{
  "encoder_arch": "preact_resnet",
  "model": "model that answers yes/no questions on an image's attributes",
  "dataset": "rosettes with rotational symmetry",
  "train_examples": 195000,
  "image_size": 64,
  "crop_scale_min": 1,
  "horizontal_flip": true,
  "questions_per_image": 4,
  "encoder_norm": "batchnorm",
  "encoder_activation": "gelu",
  "encoder_depths": [4, 4, 4],
  "encoder_kernel_size": 3,
  "encoder_stem": "deep",
  "encoder_avg_pool_shortcut": true,
  "encoder_widths": [48, 64, 96],
  "fusion": "cross_attention",
  "fusion_encoder_width": 256,
  "fusion_encoder_layers": 8,
  "fusion_encoder_norm": "rmsnorm",
  "fusion_encoder_norm_position": "pre",
  "fusion_encoder_activation": "quick_gelu",
  "fusion_encoder_mlp_ratio": 4,
  "fusion_encoder_head_dim": 64,
  "fusion_encoder_fused_qkv": true,
  "fusion_encoder_bias": "all",
  "fusion_encoder_qk_norm": true,
  "fusion_encoder_parallel_block": false,
  "fusion_encoder_inner_norm": true,
  "fusion_encoder_drop_path": 0.1,
  "fusion_encoder_positions": "learned",
  "fusion_encoder_cross_attention_every": 1,
  "init": "torch_default",
  "residual_init": "none",
  "optimizer": "adamw",
  "lr": 0.0013,
  "beta1": 0.8,
  "beta2": 0.999,
  "eps": 1e-10,
  "cautious_weight_decay": true,
  "steps": 7500,
  "batch_size": 384,
  "epochs": 14.8,
  "lr_schedule": "cosine",
  "final_lr_fraction": 0.05,
  "warmup_steps": 370,
  "weight_decay": 0.3
}
Rows from block 2 of the fusion encoder, named by matrix and row number. Each number is 500 + 40 x the weight over its row's rms, rounded and kept within 0 to 999. All counts start at 0. Numbers have three digits each.
# qkv: attention query, key and value (stacked) (fusion_encoder.blocks.2.attn.qkv.weight, 768x256), inputs 86-171
qkv.701:510529446454535522508459405530578497493442525430529551465458540529448547472512506477536515466480454452455502441569532539466474522461526487442410537445449496546474544515557458491427439489460457528548570447502466470501466509481465472456477525471500513613523539
qkv.702:457469493500550546516566516442501534459427575502537523554476535564450501505494545517529481480499472467539482508512509501472459458528514466429454508501536557500516575458548437476495485519464545521505504482546507492484495492489466556411455433523435469546479504
qkv.703:557450483478480447564509516477495492531529512464536516501530498559558519508532567488450480523490502534459537508528534563477518444459484497550483447479475484491467429531419466504553500417564448484428430482462515440490573476525464427538457479466576472498527491
qkv.704:531423543497456479508529454454471547504461537449556516502553558489472554514485488541538547481461434510525489552576474515449487548552502518461580472461473528459461450507541531496467500568533553468423483533481473448553514519544469530421542473434504529476503505
qkv.705:433441438544472546534505466538452441453486561464511540474574482527453525475547499512528535509435468480448482504530530457500484570514464541431524440444461516419515469452572454479522465422559535507520547426542498530513545465538559494450552511471565454532459510
qkv.706:466467547469445444520469541453475524433474499533476538566568463471526495538502522572473451540450527476467488476521560500474530532537492466566440443572477558540553533515543471540498516445565460526541469513502544468462549503491523499489439466478506577452520535
qkv.707:463450554557565559512449456444499437484411555506453503487554502466489424449448517494447532450467505501470434516459492529486462574477558494544513498571459518463553498549543525502449518403457467495504512456448468513534534497560481487468514428491537468513490542
qkv.708:559470534494455527542554460447510482458446489498434499504446542494563507533554468524441438427553538438441507528473540442464498521523532509569513461561451445486558527584557446541481447473526518438546496577496546478507470403585525485520531527536572549547530440
qkv.709:503503533446544564478558505551513519516565448503517457456554470461445487497519565482462520559546530474507485526562498522500428446558524561435543536424512444552499576560445497446449489589478493511553481468500481528523517555537491531509530563513409528516490516
qkv.710:446496547445555468526531471511450450498443469524489426498524567465501529475535561474542530490476527507431557428463455470567460464495511439492537546534509496479509557520571562560452448496545509485465547589562483470466529478568537539485468479541579485499452508
qkv.711:540437454448463455520445524571516571513475521462555485490509478474535462486470447498529565457526559584523442507492544555563522485510493499507498533523524480534556482521515579511538508488483471490452467557475495453455505494479483441553500437508597515468493444
qkv.712:539559515541489506544460535490542480539424504512502480559459438496552497539489576569479445484449530430496464465473436477510450557483497502470470531555491462456473461463575494496447524508433496446558526430526516565553466503527464485532554454505500536506513463
qkv.713:504437531533536449541528554533496454453468442472530462570488547455504505479488504461477536438431484498428512569513547550530578498571477514419572518525495439391497432484505496543554520459521477531446543508540478507518492484439512514441457513548443505522446478
qkv.714:474445475523496549439474459564436535497462507491482508527549481520475531484546454479490559532472550460530510523513519468576577551470465479440486540532461468473502526440498544478568497551552470466421464568515452521549462493451456504464475546497440448430524490
qkv.715:428458477497479481479460523464462486442478427541486463515513556541500477459475488492515587522537542502533485494522478545555513419454430496539473543521455498513556559518421522516470510535552459446507511506535563529496456545466464457592515468508433528497527520
qkv.716:498538568535462495448453516448481467555512547438480512508570483475440507487503485579455468539517458494529525540513494559429448450526532527533470480471480448492470463518494465534450467555505470513562484471542525497498515519427489451408478524514407565591549537
qkv.717:527570570491528532492534466438545511494519481477460542489519534461495490523466549528522449519477474417529541464474502480412501462460498527524429528519478473464457532475519441513432501587472446499524505446545491530547487499466548491546575556513432530527565488
qkv.718:527572547545461495454508516522466501527444481529499542525447515473430486458480554585461469471507466528491546470473422451459435519468491542502534450519517488555440468435512437474474426529497465438578478427517527482479501476451496467446524550453457549533512552
qkv.719:532568550555486489543553522500555477561520500534531543470566544549475511516439483579458521548545441530504596546478502454473475494530539541466471465504544467548480518492490462525442486540493467459546483435470554485562443570475485436439557560477483558571458547
qkv.720:479555513496505445532530492489469468490490540567493434493512488458586480456510456441497549535527538478534428461391520452583483557444571441514492533499513563505563546525500455525517450463490501532489469561452528539462464406599546514565490431523548482512487422
qkv.721:468524465462521480488487457501559494497537486502540483485502463544404450480513526555486438555560456487568513516483471521483519458539477520531429481555532489475489520441570496468522464526520464509575528437492488516480534516492534506517575518458516553563551562
qkv.722:574484460553455510498474473497521486550541489561503506514522456526513517462491486524540541461476506472487554477559565503558497509437468487489517453531528428565521495443524487516543495447528555557536477485481549558515527491487561429439515553481504491444508493
qkv.723:551508484508526535477507532556435503470547451516480517432468508452489473450496448439552462480543497430481431516390465543561462535415553455537485566480464506579450523476503528449547433510444529473561457501505463466494509517578488516583495512483575485509580474
qkv.724:448411500531463458476438503543522481480486528464466552455549464482521443528534453551473567497509461557479511523468486490492554454490547510481488514504539454575501518458485547527441458585471547513459429538453440488485553503530497434522466501507550556465485506
qkv.725:559496454521522457480529501438491464532517457553553484513442464446438554523474561548456453559504512482456501499465482448517480428523565434508460513516480441530515549424503526539520440485440556518565512506504559476522490512503496542429441546462552498467465556
qkv.726:447517501527537537572457496453469488531450428506463560558433456482480477509459479472493456507563459470467511554468500456529425494538475517552517539468574473523452546547459435460572484560559463521550496581484471460508489473474463438510560464495566439457511452
qkv.727:450526541496529552512537447549501442486497428568530529482446455468550530537549548491469504464561521476452508514430466476556477490424480442502520538479465494454453474509510505465437456553461474537475537541484497555428519484513446487481435444450485496475474513
qkv.728:465524547453534447446559497472480501558452546562565468439525532440525527527538558510461561514526470452450507506412438457454428481470482547561478540519474560574461496474492447478519456553436563477478550569509463558528483553497508474540508504505498502473505432
qkv.729:440476564499556515487550478510567568463447493449517466499569554515486447513458486516449456512514483524542533581577448518537551527470547459564540474472547456533532443482474553488557537475535457509553484432445449488530469461464422484527564589551470552494483531
qkv.730:477511431563459544465518542525523512551507541557491439536451507508538459548536512442521567443471530522515431509483548456582550510497483505488469553521559485486532520525530566465580533491499496490456451550558512448471518427564459516566492437544557510527559492
qkv.731:523554440562538443456496511559452519526460503551456495512494474487549435552538481529468485430525449554480427541519508505492557567471500459444518474494480466507558429452525435554464489481509565563448505463452456474538573491495547468511500503506525469539518445
qkv.732:515546561559545522535552518471498492512427468532452452542482437482556463529480541567558530483548444481479397424420461422518544518526528446487429546516569534540499505518555437479492514456472455515539557545547534533451551470560488511601485443496540516552467539
qkv.733:474505566448536487448463509431458477446438511507462433527521523538488544499457517492506414537469414418527498423480480456455540562464488528469488562552482531549536452451455492492461539468446514452575508529442484552523492527447487551465546538515430535455442539
qkv.734:534578515468520444532484464502464562530515512494463584503470450480445484434539548478506428568519491422473481510519467478415490418431456524586484525479465464542462497493444504510449497597459463504551464449471527443544434525450463456539518489480404545541561550
qkv.735:543573481536546474499542528522443493447453531530506482534508462452506515461541507416485531481558507475441453432446469511568515514511518508533523555585561499503479531512593491511526468425522489498507483495517447535523527483568488529535520456503542508454507402
qkv.736:542529536444523510434492439556514545503474509500446467423561513550492555528439534520533473524403510458458454520479529568540456434570512479556527549513504522540536526468450534537568534516544444453433513458508492474440443511450432491474485550541510456501459472
qkv.737:497496578533486560513450469497542505527522494462557484440505509437444529447442470555549435526477421522567518531490496494408455504464471529530508451435522492509514458438437493445456552552472502485474482426553502549506460570472483484474511593457406563552522581
qkv.738:504460570495541496519494471532455500541540490460495463500484528581489478465453450545474459499412486506564557541539516484477481466542516518522453440509522536499537517470418460443545509494490526534486477493492476491472460492432482434443481518449443467510546548
qkv.739:514426520457490452531506470465462477453469533439545559488558447555506461455497498469544429473509492561488528541562468501437498450528453455436484479518541541450441461440521441555461561542529460504474556539477502531526560482402442528410551519530405495490456531
qkv.740:527545493549546495517561513552517537527515505475453429512548541477564540480518469515548511452462533517480443454513468461508553584530554494474542537513481529472516475473583474454519550374502543453443453494555482546556543448563514470461502502555551460541518463
qkv.741:512524498520449512568558470469547486532562495501531439448551557488494565483517466494446463530469471517555552481539533565553508459496469530520542480437429453549507477557507527476570545579529520549553553480525510517529483547496494485439460493502532531496509504
qkv.742:522531473457545451509535547520545489485439553537464462501493458447472428551502538468461547503572516469519458485471468458511464547468489494496466491556515513461533515524544521546468454410449538453570451491466505568526465433571461492550474435464575551532469445
qkv.743:467509472494482522452497550476499467527553506423540463553508530569546535493493435484480577468477506555472519489498517562490505564563463462509524473467439430438476489514526510472561553427540441470484493480456526447518540479446494489448496448514512440514462517
qkv.744:542462493463511427450524535519509513483568396549482468542490522547591548465556509474519482425482511522488519543456470481537529522505523546567444483534463432450532490545478554467551509407477500511428458608468473521515511422476550520525515481526524457410485452
qkv.745:483546522549443545466517433522560439452516560406487438505582453507493519443450495474527432457520459531456505465532488503465469548489498482523452558505493434479484548474474477474563517519447554468564501519547549489545519476493452441442451459497482475581465495
qkv.746:551430536465531550554504505469505541509524473556495473498535547510563519542540453387549464437502543489496478555494498525500458487462514498464464463485467532508537476514444463477565502433463512460415484538487465522482532511469546518516447498531529427458555448
qkv.747:518559473482520516558480538444544442519485493521494489508498543420501461510513571507483521449496497479444495453462498518511478548475585468503459563579500518480549425480588485488550527456503523415454569449532474462584528496568502511494562521450442502524495445
qkv.748:478503522453559455563529483463445513440574457526566427499488485480512458493505538520570471450454573523461446542493468563482444462472472542507460452485484432462516479438554567454494504503487456478454550505488550514503504534498562476531533483523496493482487521
qkv.749:539476522505449555456506532437518442529478525430503495482578482561429518492502538609548420558472468539482538524598477474470493449517466499470483477500517524443516478523529520531447555577530541513499463429497497522556458594432500518446529570540481557511468628
qkv.750:465463513479539443571447535468548433496484528462515463453468528577491541461463478443542501460471446577461516503614445455549482458484444475560481481479472535430494445470502546519446545535500504520472427486470426517455570487553546481439521534488548533549556560
qkv.751:499506514493540527456488536524539450550479451551514544522467528524496446496554494442480478531420566546542465500494521506513505521464459474521471451528535536471534473521485544548512530501567519455435504583527559481449538480441538452474449543502459537423555530
qkv.752:498521504492465547470536504472473475446576506538501550426456525508545571456534432487504551464552575492519559534495544534511479549483523454538503531413519469508463519499413474441528490552466446476500489453535506434465449459457438451438454538547447509463469553
qkv.753:433546538446542561462547495442495550485498484479467524515487554563519496495473485495471435523498543469496499457600561483544460547554502518479568557439540453487458540473542519495493506523500470544544562526474459504546471483430490545452473575487446559578534596
qkv.754:504459446449551489516479564456468534488492549453498528545497512511496503476436454450457458512536479453528543450537533442552481561450458556454535450538445525497470504568495509530454540516491464441487475598528525472482464469516443494519510406457597500514440429
qkv.755:452492488529548474439504564562510543518473513548524555453450478534509500522479482460449480471593510527429449430449495485464482455478547486549542497473450514475559548565525514524434487423537580413486510446508485521518507492509536449536518511471489449442557451
qkv.756:539475480515538524480524467454517525517476560409541569552537513490411462450494520543551434500448519543534493443539452508504444428544509474506526500490539550499512539424518450541486444453436489469560563435471548538562464559513445495413484538493491482550486588
qkv.757:462466448475498525490487531543535500540524492518440565520455483466460575432523488466483528456510496434560490464447469435503477424485535513573541532500463469525510495477438483460484548553444457491579482465542556446503452528494523484544556506459508453511553471
qkv.758:463533481530510502557521447518498438467510551526531534536536518526518450495494532509521527522425551542546475522609504548550472531464526491443586536468445477492524454549530481524551527448523567462457498542504530482571449538442466543417542458530467493499413444
qkv.759:454463600543513512482539433446495498453459566474492528527608483465514533510442559603526440493418490519558522552509488553489507429485499511450536483442526457489526436460495507552501471531456464459480511456544455529516508578447539526433515552461466570572482526
qkv.760:517556528439459454575568491430502500550575521443488559443467454536421498485475448541547555559504489575542555519592442520541540526457512513533554525500526549563478549519502564529435511546504451496555508506543509428514468542434538488434516582529541516506487576
qkv.761:483550477546505511433543534459505537525520545538453481518419468440466488456465481454488482500541557460435433402438528453594465545460530469562434485496457451472466480487525523483448441416458552518513513521528503536483520511519449514475496434553566496427562407
qkv.762:489458450442472513507506495554448543518534462545535535505482448479547477543554465538457498535540445471549533488571543576535517520459536506491464493430529431503530528516516557481469559563532530537442545470546547476479468538438523450506456531540530504490444470
qkv.763:461567488542469530533509548489536537560476560533541524502498447422516503540543578531470462497587456495490510532432513436439432469526553472548456506551561510474515501495534424445434488498431498493530518522500502483489538467485456542537546506495500540551474546
qkv.764:452458566456464483546467433469525464491555550496487536491538534570425548494536476548467494529516442529544543522601527470442523470457450485520480492475482475475475471423430546492524469544555493489493474414529480497513545495419492507492533564438448546489508499
qkv.765:508464443505505567546436442540451461466509545553509495429505525540442539496474462460481431439473506448473520470454459485548491426511460538473518447464470470502539501482465437460493517494470445526451476420505574461458453483469503557476442459468561576503548537
qkv.766:496516466461444469490477510528478514481456500486449428522445505543476516492462459458545509541469554522514471485468564471496503545489472452459483532511450554500552441538456484527575482528512520557498533553481446494543538473498509522490554509519538512500553404